config.toml
model = "contrastive image-text model"
dataset = "drawn human figures in many poses"
train_examples = 195000
image_size = 32
crop_scale_min = 1
horizontal_flip = false
cutout = 0.25
tokenizer = "char"
vocab_size = 30
loss = "softmax"
embed_dim = 384
encoder_arch = "vit"
encoder_norm = "layernorm"
encoder_norm_position = "pre"
encoder_activation = "gelu_tanh"
encoder_mlp_ratio = 6
encoder_head_dim = 16
encoder_fused_qkv = true
encoder_bias = "all"
encoder_qk_norm = false
encoder_parallel_block = false
encoder_inner_norm = false
encoder_drop_path = 0.1
encoder_patch_size = [2, 2]
encoder_layers = 6
encoder_width = 192
encoder_positions = "learned"
encoder_pooling = "attention"
text_encoder_causal = false
text_encoder_width = 128
text_encoder_layers = 6
text_encoder_norm = "layernorm"
text_encoder_norm_position = "pre"
text_encoder_activation = "squared_relu"
text_encoder_mlp_ratio = 6
text_encoder_head_dim = 32
text_encoder_fused_qkv = true
text_encoder_bias = "none"
text_encoder_qk_norm = false
text_encoder_parallel_block = false
text_encoder_inner_norm = false
text_encoder_drop_path = 0.05
text_encoder_positions = "learned"
init = "lecun_normal"
residual_init = "none"
optimizer = "normuon"
muon_scale = "match_rms_adamw"
lr = 0.0056
momentum = 0.95
nesterov = true
orthogonalizer = "newton_schulz_5"
adamw_lr_other_params = 0.0011
grad_clip = 1.0
steps = 10200
batch_size = 256
epochs = 13.4
lr_schedule = "cosine"
final_lr_fraction = 0
warmup_steps = 300
weight_decay = 0.2
adamw_weight_decay_other_params = 0.05
Rows from block 2 of the image encoder of a small contrastive image-text model, named by matrix and row number. Rows with one number belong to one neuron. Each number is 500 + 40 x the weight over its row's rms, rounded and kept within 0 to 999. All counts start at 0. Numbers have three digits each. After the name is the row's rms in percent of the matrix's.
After each neuron's rows are labels from the 100 images, of 14848, where the neuron reaches its highest value: "lies over" is the class under the peak. Only what is clearly more common there than usual is listed. The data: drawn human figures in many poses.
# fc1: MLP up (encoder.blocks.2.mlp.fc1.weight, 1152x192), inputs 0-95
# fc2: MLP down (encoder.blocks.2.mlp.fc2.weight, 192x1152, transposed), outputs 0-95

fc1.583 093:474553467477567477504491473447472553426503526487528548459463461474482515509500522465509477527535490417541422464533482489484445462467562498475429560541433433586459571518448443469450505523536455460457518532543468465438537552507508550506444527529397488483453534552462481528595552437527507534
fc2.583 149:517566530626494516445487465498460491479446528507417447509490530491481503500529548473512475479527568505479488482625480482493499481484464520537490511548566498504498449481514417476460498500480587506547451548522532516495476514516447470485514460516553537519475459553474476498456538460560454453
lies over: hand; head

fc1.382 104:537557487480547532514504495547513567491510494452492507469550524506531442540537508557473600487516512472470476487458510416485503540511556461515476524526428442509422497449486352481565515539521537502505557509565528502464554448435455508479477517438473535391454473493544559532504513501546479580
fc2.382 041:534524481473495494493507434525474438517385516504579455444486552505520503452499488480470539495425466592482437534489506501507549472524507555531508558507417474531485506479549452544450477548558439534482550540489546565447530593466451495470473466549512526459481465467503510464532440475504535547
lies over: head

fc1.487 095:502479459506449467473570437555471455449431514445456513449502544528497498503456565531566473544464556520552419550515493479506498539471550488575462504474539563559433512584516487555598504483554535439592426481537519531471469492535506531500478475468423484540510435558505465451513465509483498484
fc2.487 183:487557536525487537504405556483489537484492467440489416588495496496457520446564482556474462468589518464447471374503541500552442544516429466378567513560481490458472486432471510577454499500529544512520533498470479458535531486491506507511458508507526466477540599432460495505477518528516506533
lies over: hand

fc1.386 109:479424479484582502514517533460504448462529547532483489437433433465472561522525478494481456470526511469471570512502501533421554521518543442534536526536571494524494495439504517526612446521474512509477492557495476511446467495462481427519411490486520541503473563504492501492474555460520471499
fc2.386 107:571471512478484507519470428497484547508530419441523527496537482494538476427530566495462500564502508512484508501462465519532489486529571496470460461492475447445446513570466488505493482530524545464520456554509482505485500502497623465515528495457467472485557499486507486564523498460445531475
lies over: head

fc1.39 109:530470534547469541465516518468487480506512515496549520468540399449462521532509477556470472539565513448475442559464501477475489510552511533514573543590530561450527537420497500484452482484572502477459436466490498483507424540461498475499494507538486473462520521551592531543509442477490483474
fc2.39 115:533529452368507572498556514525511505506481434548449579487532428530498501484464543579441462445512476458396497530531487503512520520423456524501574509456424511532497519567446502518489443435496545548517473500494446476526468487505542495488455492569457538489529504506468505496553461527457431565
lies over: foot

fc1.118 113:507553508522469491555525482489488523519504502470514472469479520469564545574516505494455441516460518499531487470490469524476530477454505513405545428522460412474502525428487460467514423513455506502532548496584559473454486489485505550449535525545529465513484527495537491454460525529554455482
fc2.118 133:443523404476523433472572479529450513475542463459565589524496558495516521527522475423480536543440479454496467508510516466521486571475568505526526509467506476541459471535546485543503529569494481606508568474481482428459472597512465495484501522527487481479496533493474515457468513474524535555
lies over: arm

fc1.45 095:518425392547556506512475493506516476548568456434516548569586497497465477431508512472435505554436483515468462417472456550420477575516472529471549607498442482508484532502492489513508479471424572563586445424511475517497451528544542507447478592530405463481528526485431523474466475507533500545
fc2.45 121:481501583484558523414513465474535521521502507480503489475493488456536592509546518485510508495584471519439514543578423570445478493556477514565523543504468446480530444511500425410482434514504479493473497562542478438563480503516503511485556490528522533517490518502451510556542452461509545516
lies over: arm

fc1.363 100:577541523534478453468476428484503535431450482533535446491485492488483508558463495490548529493446517546489505497547485465473434452446475601532576540468529484493508518463425529486548524585558462417472494455494517527544466543438534524524456533577489577558534497507547492530527551482513419511
fc2.363 143:583473492553521527413461589490455535496469489509467478523550606502512521473471499488513475535476507475489502527440525549531502444469523490476468533539492476499450522494497602528533424529468540481444519478563492448486484494429459585497592538435422477526478556442479514462491491436504517511
lies over: leg

fc1.491 106:486494554525481526545539505467472524514463476462504515447527456425538547540501469472577514458455512495538558493519507450520535467464492511527556440428621448504507473555551435476470490444446582479539510486509545492499507464478464530555464515479454537497410529488498587501573442480504497495
fc2.491 080:506527566525477483473502465452498560527505521505482429559468512533534452539447427518500483524464481435436523493521542552472481473495517530513552444485463450572520482497515527475480524509436511530498433453470521503466543472506484463531511531509504433563584460585488424511442480464506496451
lies over: foot

fc1.368 095:460471539494540456468536501458449464486518534547483521505492471479543518467537545500490490435549470470521460544631534496508482485560532484544527509518565466522517485449507543492530454520519442464499493450492452528551467487445563477487414496536448547458526455516486486542483513538546498509
fc2.368 114:451520538591458488486591561500541437553500525535571538469548516471449471567494510522501600493504494479474519501544456505462478457517593476503452467510402447545550506486534483489472522628512522488449453494529588460555518466500523529482462573479447494449572515434528572482570508468484532509
lies over: hand

fc1.618 102:459482475459543493473551523533485545497541563527438420481510499421548485446495486552568510538485570492490508466427531484451421432517512481455480404508423489450456427487438495497527428476502529475554486526500496530560564510522486470491553510595545497530469525511490547533527470479511452454
fc2.618 056:472515455503508537531480426491560442517546468457493452512567511539535464473495447514563449553497454513450485431522493472499527521584502627460556475514516462450558498491515510481524517527533547538400425489524494447433542575505532442442524515570480473482486465538430558482490503529507546547
lies over: foot; torso

fc1.219 096:437481508506536531513561532521431546508530480502490496526552520495533539589553522598529510503520462477534554490532482511523459532480457563575506491482436514510397438581477459490546471425514483541440410489536540549498598463438539464527513511510456463496499522526422477458514463579480464415
fc2.219 060:569464495565501518439378540461480427513464564521531453481515559450553470541575445557546492479519471484487547410458527503457512517455501509502546501456529489457433571520402450493541533462486448521494493486548481511466485558541560425510509544431513489516466467482488476476519552527521492500
lies over: foot

fc1.662 094:500415491522475485495525487497512518473434473527536584558553477440470506502513496533507450561511501584477568521520578534532505499506472410457523570503486443404540457516460541494525530524583515515511506522521447483437540486517414548480431505520454486506504543483500528505493512540520508588
fc2.662 085:511466473494472484573529510454544557502500576485566525483480502530525541520514493536517448532481498464567519582530531427451489482507520454478594500464460517507505588514507468543529485442441488475428490484493522542528475450521498462512479492482468494509494516543452422476520524387481441457
lies over: foot

fc1.713 099:571418538514462470444492506531478465481485587486495481459519548497487527482500497616569529515491539523552481465538386506502530482522540547461509485430497524525492511467481504504507511565542481503463487518536485486476547529456498494442594592539484455519505454466501555456509460487515527573
fc2.713 100:473557503504466522462494483464491533466453487449454460525502509491572452503482434538416503479468523439568508490514484437545445468530459497542541454571470545575481515513549586496460522495531502500566539544440446526525447549512489423509599488575508475542543503495562494538491564494609552450
lies over: torso

fc1.651 103:534472413448473435522503521520468492469521565506509430558485527458533502486507516563537528493488484497473512530542518551450444509479506535524500499546427491391442496507542532550517564499492519566535531494483465507462499516455565480486498471497525566540498510481550454485465480480496507570
fc2.651 106:516487492573430561503549564485473532458454434466590533460495532498429539516496545517536570543582510514535514508490530568553491465532543482488490512465470487567531459456512479473518499480525526461508597494470482468538477489463482481452495481532510500537429406518481449471451462475477499444
lies over: torso; leg

fc1.113 096:471451511467517480520467500437460476422559496433555487545486519482537523504532491401469517515495396401520496564543566425481514542523523477493476493544574464524460477455530528478505451568434504464500497460542489512549464490528512481528525485575468443490523519523502459542456539530548587541
fc2.113 068:529434524477490523481453497528559505535449546511530510473486533563433512472499487507500546555464422562416524477526449566520514463558515521494471464483486543471493577480510478556442532437494469620436525466561421545502512471481519517495424523405440527554518552534456504485513466454513469444
lies over: arm

fc1.420 104:550488523499514496473586521481483540519467546508522491494506494470548438491557482492486486563501460510522502544447484532508575504473431570399554433504530485507541492404453486530536409531477492539524504495531576464458535549517471520479547470518550495532457491517503505464471532497573490449
fc2.420 126:525516504565550541459497519491466474562536553481494456421479515525530513467418494421519536516404528482517561519471543534523509465547510470568562562522539563521521483465509402523443502522486460494518510514402515429501391491505499459482474501561550511392513508440433496456500477578512431497
lies over: arm

fc1.412 112:502559497574496487501461514506552513530508512534483463478440586471492527519571441496456519517511480465499540459489486503442543522504488446550510533524514497589523454452474514504425549497488453555527500514559539519541448574473518521464485458565481583494444518468549474480495543527473486601
fc2.412 136:522526475511486534531473520441501519507504532492545486504536528517544490484530500571403489410449439526464531456487451485519461488453502454483479485470485503515462577526474572536506516505494507457483546478527501457530487479464487582425498540552463579569502486546513476566482511475531603444
lies over: head

fc1.114 101:481502529489537441514538496506543474522502504404502493472476428492531492466474551450550476514521518500478469516457522529483441529584501473489484603451524420520433560428492440484545499542519453509564482466544503476528486530547503510513492571530439505479510459499446533541579504481479506531
fc2.114 084:503531546526469476482514498542475530473409490471478509461490507502534515483573607478439472523499566555534489510487479504537565486471476434518537499423495555473527516488509569516532451470537468561469505465488479511503480472435545566412445494531537496480439529493570521505466507501560501549
lies over: hand; arm

fc1.217 095:547566509461462494511512524492609568499474559502503439456551593501499527540482430438543472455458480498479548481471484550433483503508470509534497526452497525501491452431424499433515485437493565471438537448517466553543538491458485516488560508444524451478531501547550581488507470485475581508
fc2.217 153:409540521431586499526502471526474407517551529457556514495524491531530524545567602491424500487463572510522539449506555566536515505480531491544538569478476452435467424498451477529584553483513524433503504517405550494474503508506477449476559495513480513475467541456502455531475501535524528433
lies over: foot

fc1.119 100:452463505500512408444511526587488496598524549488561449553558577502444571470456397515561489467533528478501582571497507527543560472587536449505460529465510509548479521480456541459555539604455529492463448424481547466518590511492522507476511494464464490494458474452447561512508471457468482464
fc2.119 089:513494514521487541524524508406437504458585448475488528458558471504478508487540451479459540508493481536486495535492429488579404500523564470458472486510441481507519543516547468479520469498509486486522542535481472455510396389543505514518544622476466524492522527539449491499580529425602506554
lies over: hand

fc1.627 101:494449531556473450553523524453482533442458472547528605492518484472534495488491493538541604524501513506373455530480517480546457538485502501476489489467497462478494520479484465467527465585552547550521423531510502493473439487482517497453478502532487475498500545495527469560558618501496465500
fc2.627 099:416480473451481503505497563442554538493507510511487575508562421484547486502491528463538443479502524466535504499504487476521472543441495523523519465568487562483502506457529526473483421535546477417560467573525462393553511570456528501540460452443475562519548462518503414448499491521487539408
lies over: foot

fc1.616 100:539577432477481535489551450531490486483498459508573465479490458445564513574567471523499501464485464493428465507485494513522449504494438492482516485455490506449498424582491474531428580471558574507394454476500510506475580568501525463454515531524519472569476539491478481510537550466443520538
fc2.616 162:435520460512521480501472566513498527477521535433511526488496478533494459499535541484489507460518462473474478531508470503514597522486451525443447502510499493617519511424496473531512457477498473544510542390451562505550496478556480551443468538467505537502422523528469422569406511381486525563
lies over: foot

fc1.353 097:459420531470492470539512434532400530466451544439523526494504430469524457513462499574501555535515531438498509459525498498518509535537499531506489521521510470477468494449474485570584418536415572436530476500437431505534499496531530480503476546518497546479527520559508537482454550412486438559
fc2.353 072:501565508521531541436561560456562568476519470472496502531513529502502387567440515509505487478483495526478493514508496497491478448533546507482530511470513411465547520491555525490554515531510456481491444480535440474456491459509592508461521578544499504427465480498516487462559482545505525494
lies over: foot

fc1.421 092:422507490535582575484473419583497515537422571556502408513463550458482517499571560502521515468567500461525459554530540521501481499521558463538498485502577544459443546456455463500436458448449503532520467444489525495527489459536533449457452526493454557504376429496495536408399467486504462534
fc2.421 102:535383500488451457509518532485521420424601492565539520486488476466431511525501481547434512529422483489519454471538526484445474465447521489560515489562493522514592532496508534494518444547515509499454525550499503445484426503513583548459424479534519429497486561476608500536543525511489533532
lies over: arm

fc1.515 099:442428497477502456486492507453581543526532533498536477430459482505506498446474507368577447513553495493508523496467520478516506538548597469504533503430545421539508439526493507465535451512462521541482479416555468486508479507487544523497569437546567552484478521469531497493512501505499492583
fc2.515 081:549532511513555555545512385596450438476490446530513531528528517493532523542425502437446522578462482527489461526514436538455451439513533515451488541485492552444452482457473502452541480483493518440476426552522513448487513548463530498442530569506466516483519496530548487519455528443567608452
lies over: arm

fc1.292 099:435494440485498536513636476429455491474488493575484442502585524480488420488553548510537503592585518497534515459415525534416535462474506548498497536548530485531513500502476536497443544500524478483485538488504545464478447510540526477511485486553497473512461554494497441443479492479577482608
fc2.292 067:461454489511430441549509453448571593517527499463541535518463443494516520442484518485489538537420502506496510496538459469552504444476528437532530502463502537481570573519443439530478518564506455493497536498515538543461449538459466538419511579560426541490491468450511506458447497507468422527
lies over: arm

fc1.347 100:458509487474475498489562414529461595478522529492409535525411517485519492537531535484459479489531548500497583504515524477490488406533514580581484528428528406460509514547541508423473493503488590512464502523518509443568523518548500499534531510523447542534442518504435530461478547432507405484
fc2.347 088:531513542453459485487486540459519466533509512482559479481544450417487423506471467483567440502454487571577509473501542491452446514505507512568554482397506548514402463525543445469492426463489465517571469458516536469511490475444483519530502551555513443545587541458549517513530496525523518487
lies over: foot; leg

fc1.301 119:466520472514529520543550504504505540469541473453532513464503492543506564427480510494485535461413515526476535497440494506481465421540472567500528457437534541505475481494506414500493535514497473456407512486561488542510535530464431522543490438437525508467510480501397529598480514481482456481
fc2.301 059:486503507503485504469389474507535438539525504461523472500486538529506515467458580406507505448476504502505493482543452538460501530488455579518460476472442424484526558429591477500532476477512456449520507461511488545502573504515515473530449530486488521487457548515492507504523513549470498486
lies over: foot

fc1.605 107:407483537457541436517543555438499484505502495508464488421491475474494509446527577512533524516445491479441550458428577605477522465473481543475558559415532539546463453489477497502468512503494509479497482487527503486488496553522602444477542521537531492507499474546506576529543493437469511474
fc2.605 054:497533397469447501439567478535545479546494511474435486486533500451501529558446464493480505492499468540480470470564509531498524419448532580466559475498463396430460548560576427514501452556534455451550471552513415394563531538459460468493502541493505538497485531550476561430559507564450501479
lies over: foot

fc1.451 094:511466528511564439528506511422491490537569519490528488439511525518494565504461506462497470489486485461499471527419462530522480456510480408517510500535535530468571478494414469530514458533481527503549517449492538506483554397550581491475456488550508519506492417530392529470558513476511532527
fc2.451 116:552496437485555471458567504519524476470505449583431540519482477448559515480489521527519521577519430528512520507480601468492487453540554536519470475447538494523469484530509475497588504421529441464435523592525492496488508510502512506504498491473478449532511472521473470483485455516479469572
lies over: hand

fc1.393 097:483495524551496484499498485529522431460487576514497467452554504438504511470464522462470543523429470547472523487509518490471483502464484466485563417536506535510452482519562495478432561411530450544408459503489455471489514537497493509554490487496527491418493432549460528498462557506556516452
fc2.393 104:545478514510454524483484466586485542500538508488444532575566534498464620463533500479434507537462451482515475532514478486507562455525490591474440439506470517538518486544480459416486431466485498439519535517468445483555517505512495546546539486515550554487328480552477504406463510493512493509
lies over: leg

fc1.591 100:526487534502478482481436535497496534414470501542555588545578506456533518501507475502558568510456531518432424516529484490462441525448454515486456478556464458498530452491521552462537392475580549573480492484491550522520472455485548439535492470474520486531551403501468440500562575572536505465
fc2.591 068:427536532551469520491519581546522536473570509510504534565531511544520504501554474437537539479530508454479473462492451589528531509491517498540520451571458603491434544559475489521463526587559467466441485523471474504539535577488489464500592565491408509512482512498509468483498503554515520464
lies over: foot

fc1.298 103:501493518498472495522507584497439501472518508535554518552578488493496478497565478517527577465477428454481452455480472470478451500492475469472501465474456500509504540437536467499533490409540513534527441479489499470525481402494517485504563564540461460410543470572536527519521515486495467526
fc2.298 092:457526430459506554497519529506542521498547468489463549467509514493462520477523463513498425444501535509463445557486502477499429529458418464494509485576521571523431478510576406537469500519544520446473531549467522477501561586441489545536458463414438491518560561554498500495603470514497479474
lies over: foot

fc1.25 103:495502448481593526456484542421497540452590543549536528393509508544448464428504457496462482444511496506460475539516522514463444495514458507522518431551538450523451523467501467521474551548495499461450567525486505508512545528503512499544493564400516506519450454548503518536525447517543508538
fc2.25 121:524496482505505481506508531507512475477514487516526473505503449461535564512471476474521582512481511466538497564551516416519497459532525450553505561432445439543540523431535501494533445592462452483485466510499501444476559484496621493436473493446492446547467501530505503544519516509445547532
lies over: hand

fc1.496 088:467501492486482489524509491491409553487382443446441476434531471429540519431510492539512546560530479571469403522572548561522489525520548503473558548530531452450490519514539473406514421530502400556523428528527513478490448528539518590509477506487534545449471543527491527531527490445429471436
fc2.496 109:507519522399507489467468533561501427498505491504509537449433466526517533494522563422532446515429593441513549486460481566538576518505555404553485496499455517459521489476476533567506500424542516552525470555502428484500485463477532447449489487529507463499488574487486558519531553445454501495
lies over: hand

fc1.294 110:484469470559520495476549509490493504546511537519530477484534538509539535546454400444498526504524551399526581593573432459487514518542495469484503539466454498566536508478436602552416418541488479477487435486567522439559510503428493474453542470477551514475497600511512436507523459512565484416
fc2.294 065:474464492503512518483482478539442467473416495399485524583528581477551455510420525490581499523523454523497505515539510458458479532580514493522532495462512491511468392454504510469497519510472577500487450465454460499456577544476532508416492506564430444411480510505482524517473508502481522485
lies over: arm

fc1.146 098:550548531508447520545470538478496500518544430548513603506466522507529502533515521419486509483584432488434436506593546476490506547477508483490504471540447428576540532485489395531500516468486520518493533464474457497551539515457507491498515594536512557452529476510451513512453471510487460465
fc2.146 162:517578505528497511548493549488598493505496498489456545525625494596536492513551496544491482487506444394506470517497580532469465524478457447489452470467490541501497519474524518476558530544507536531501520529465546479501532475500478508471415548549495577534497510567517495526567491492415473517
lies over: hand

fc1.442 094:522624483490541482482434475469441498493494537516473449517491497497485543511514535505455539477464491514485501582576511471488420537538533504470459550488514466564558430536453481497458543514460488529508499462477532429497568495594566524581462566506522418516491487558547418506552536532486529451
fc2.442 080:515473465522478514403526508478497486494476392569443501533534526523611499532545460471566471510578464471530474461551505584477472500496496523475531505474464580490426529468488457488527494514519520573420562512479474569462490558524450518476451499489528534404486485502466493559501523508518469462
lies over: hand

fc1.458 110:475484515527571502521494505536475414467505483475567506479517440479533567507530521561522538408489479560466471454493504531483506503549526582493515475504471505469457515534465495481545493577534447514473549477517533529478508482434494522503562501408434484526495525487388498459470510514578389448
fc2.458 065:541488540529495437510464427514539469542570491473556403447465495554456456504497519478509516505490503482484499475473490480431566495397482501452479573501481510522465525509598442534541529527549499526451490568631507499559474490575550540484539452439468499595538477428475476520449459475509567459
lies over: foot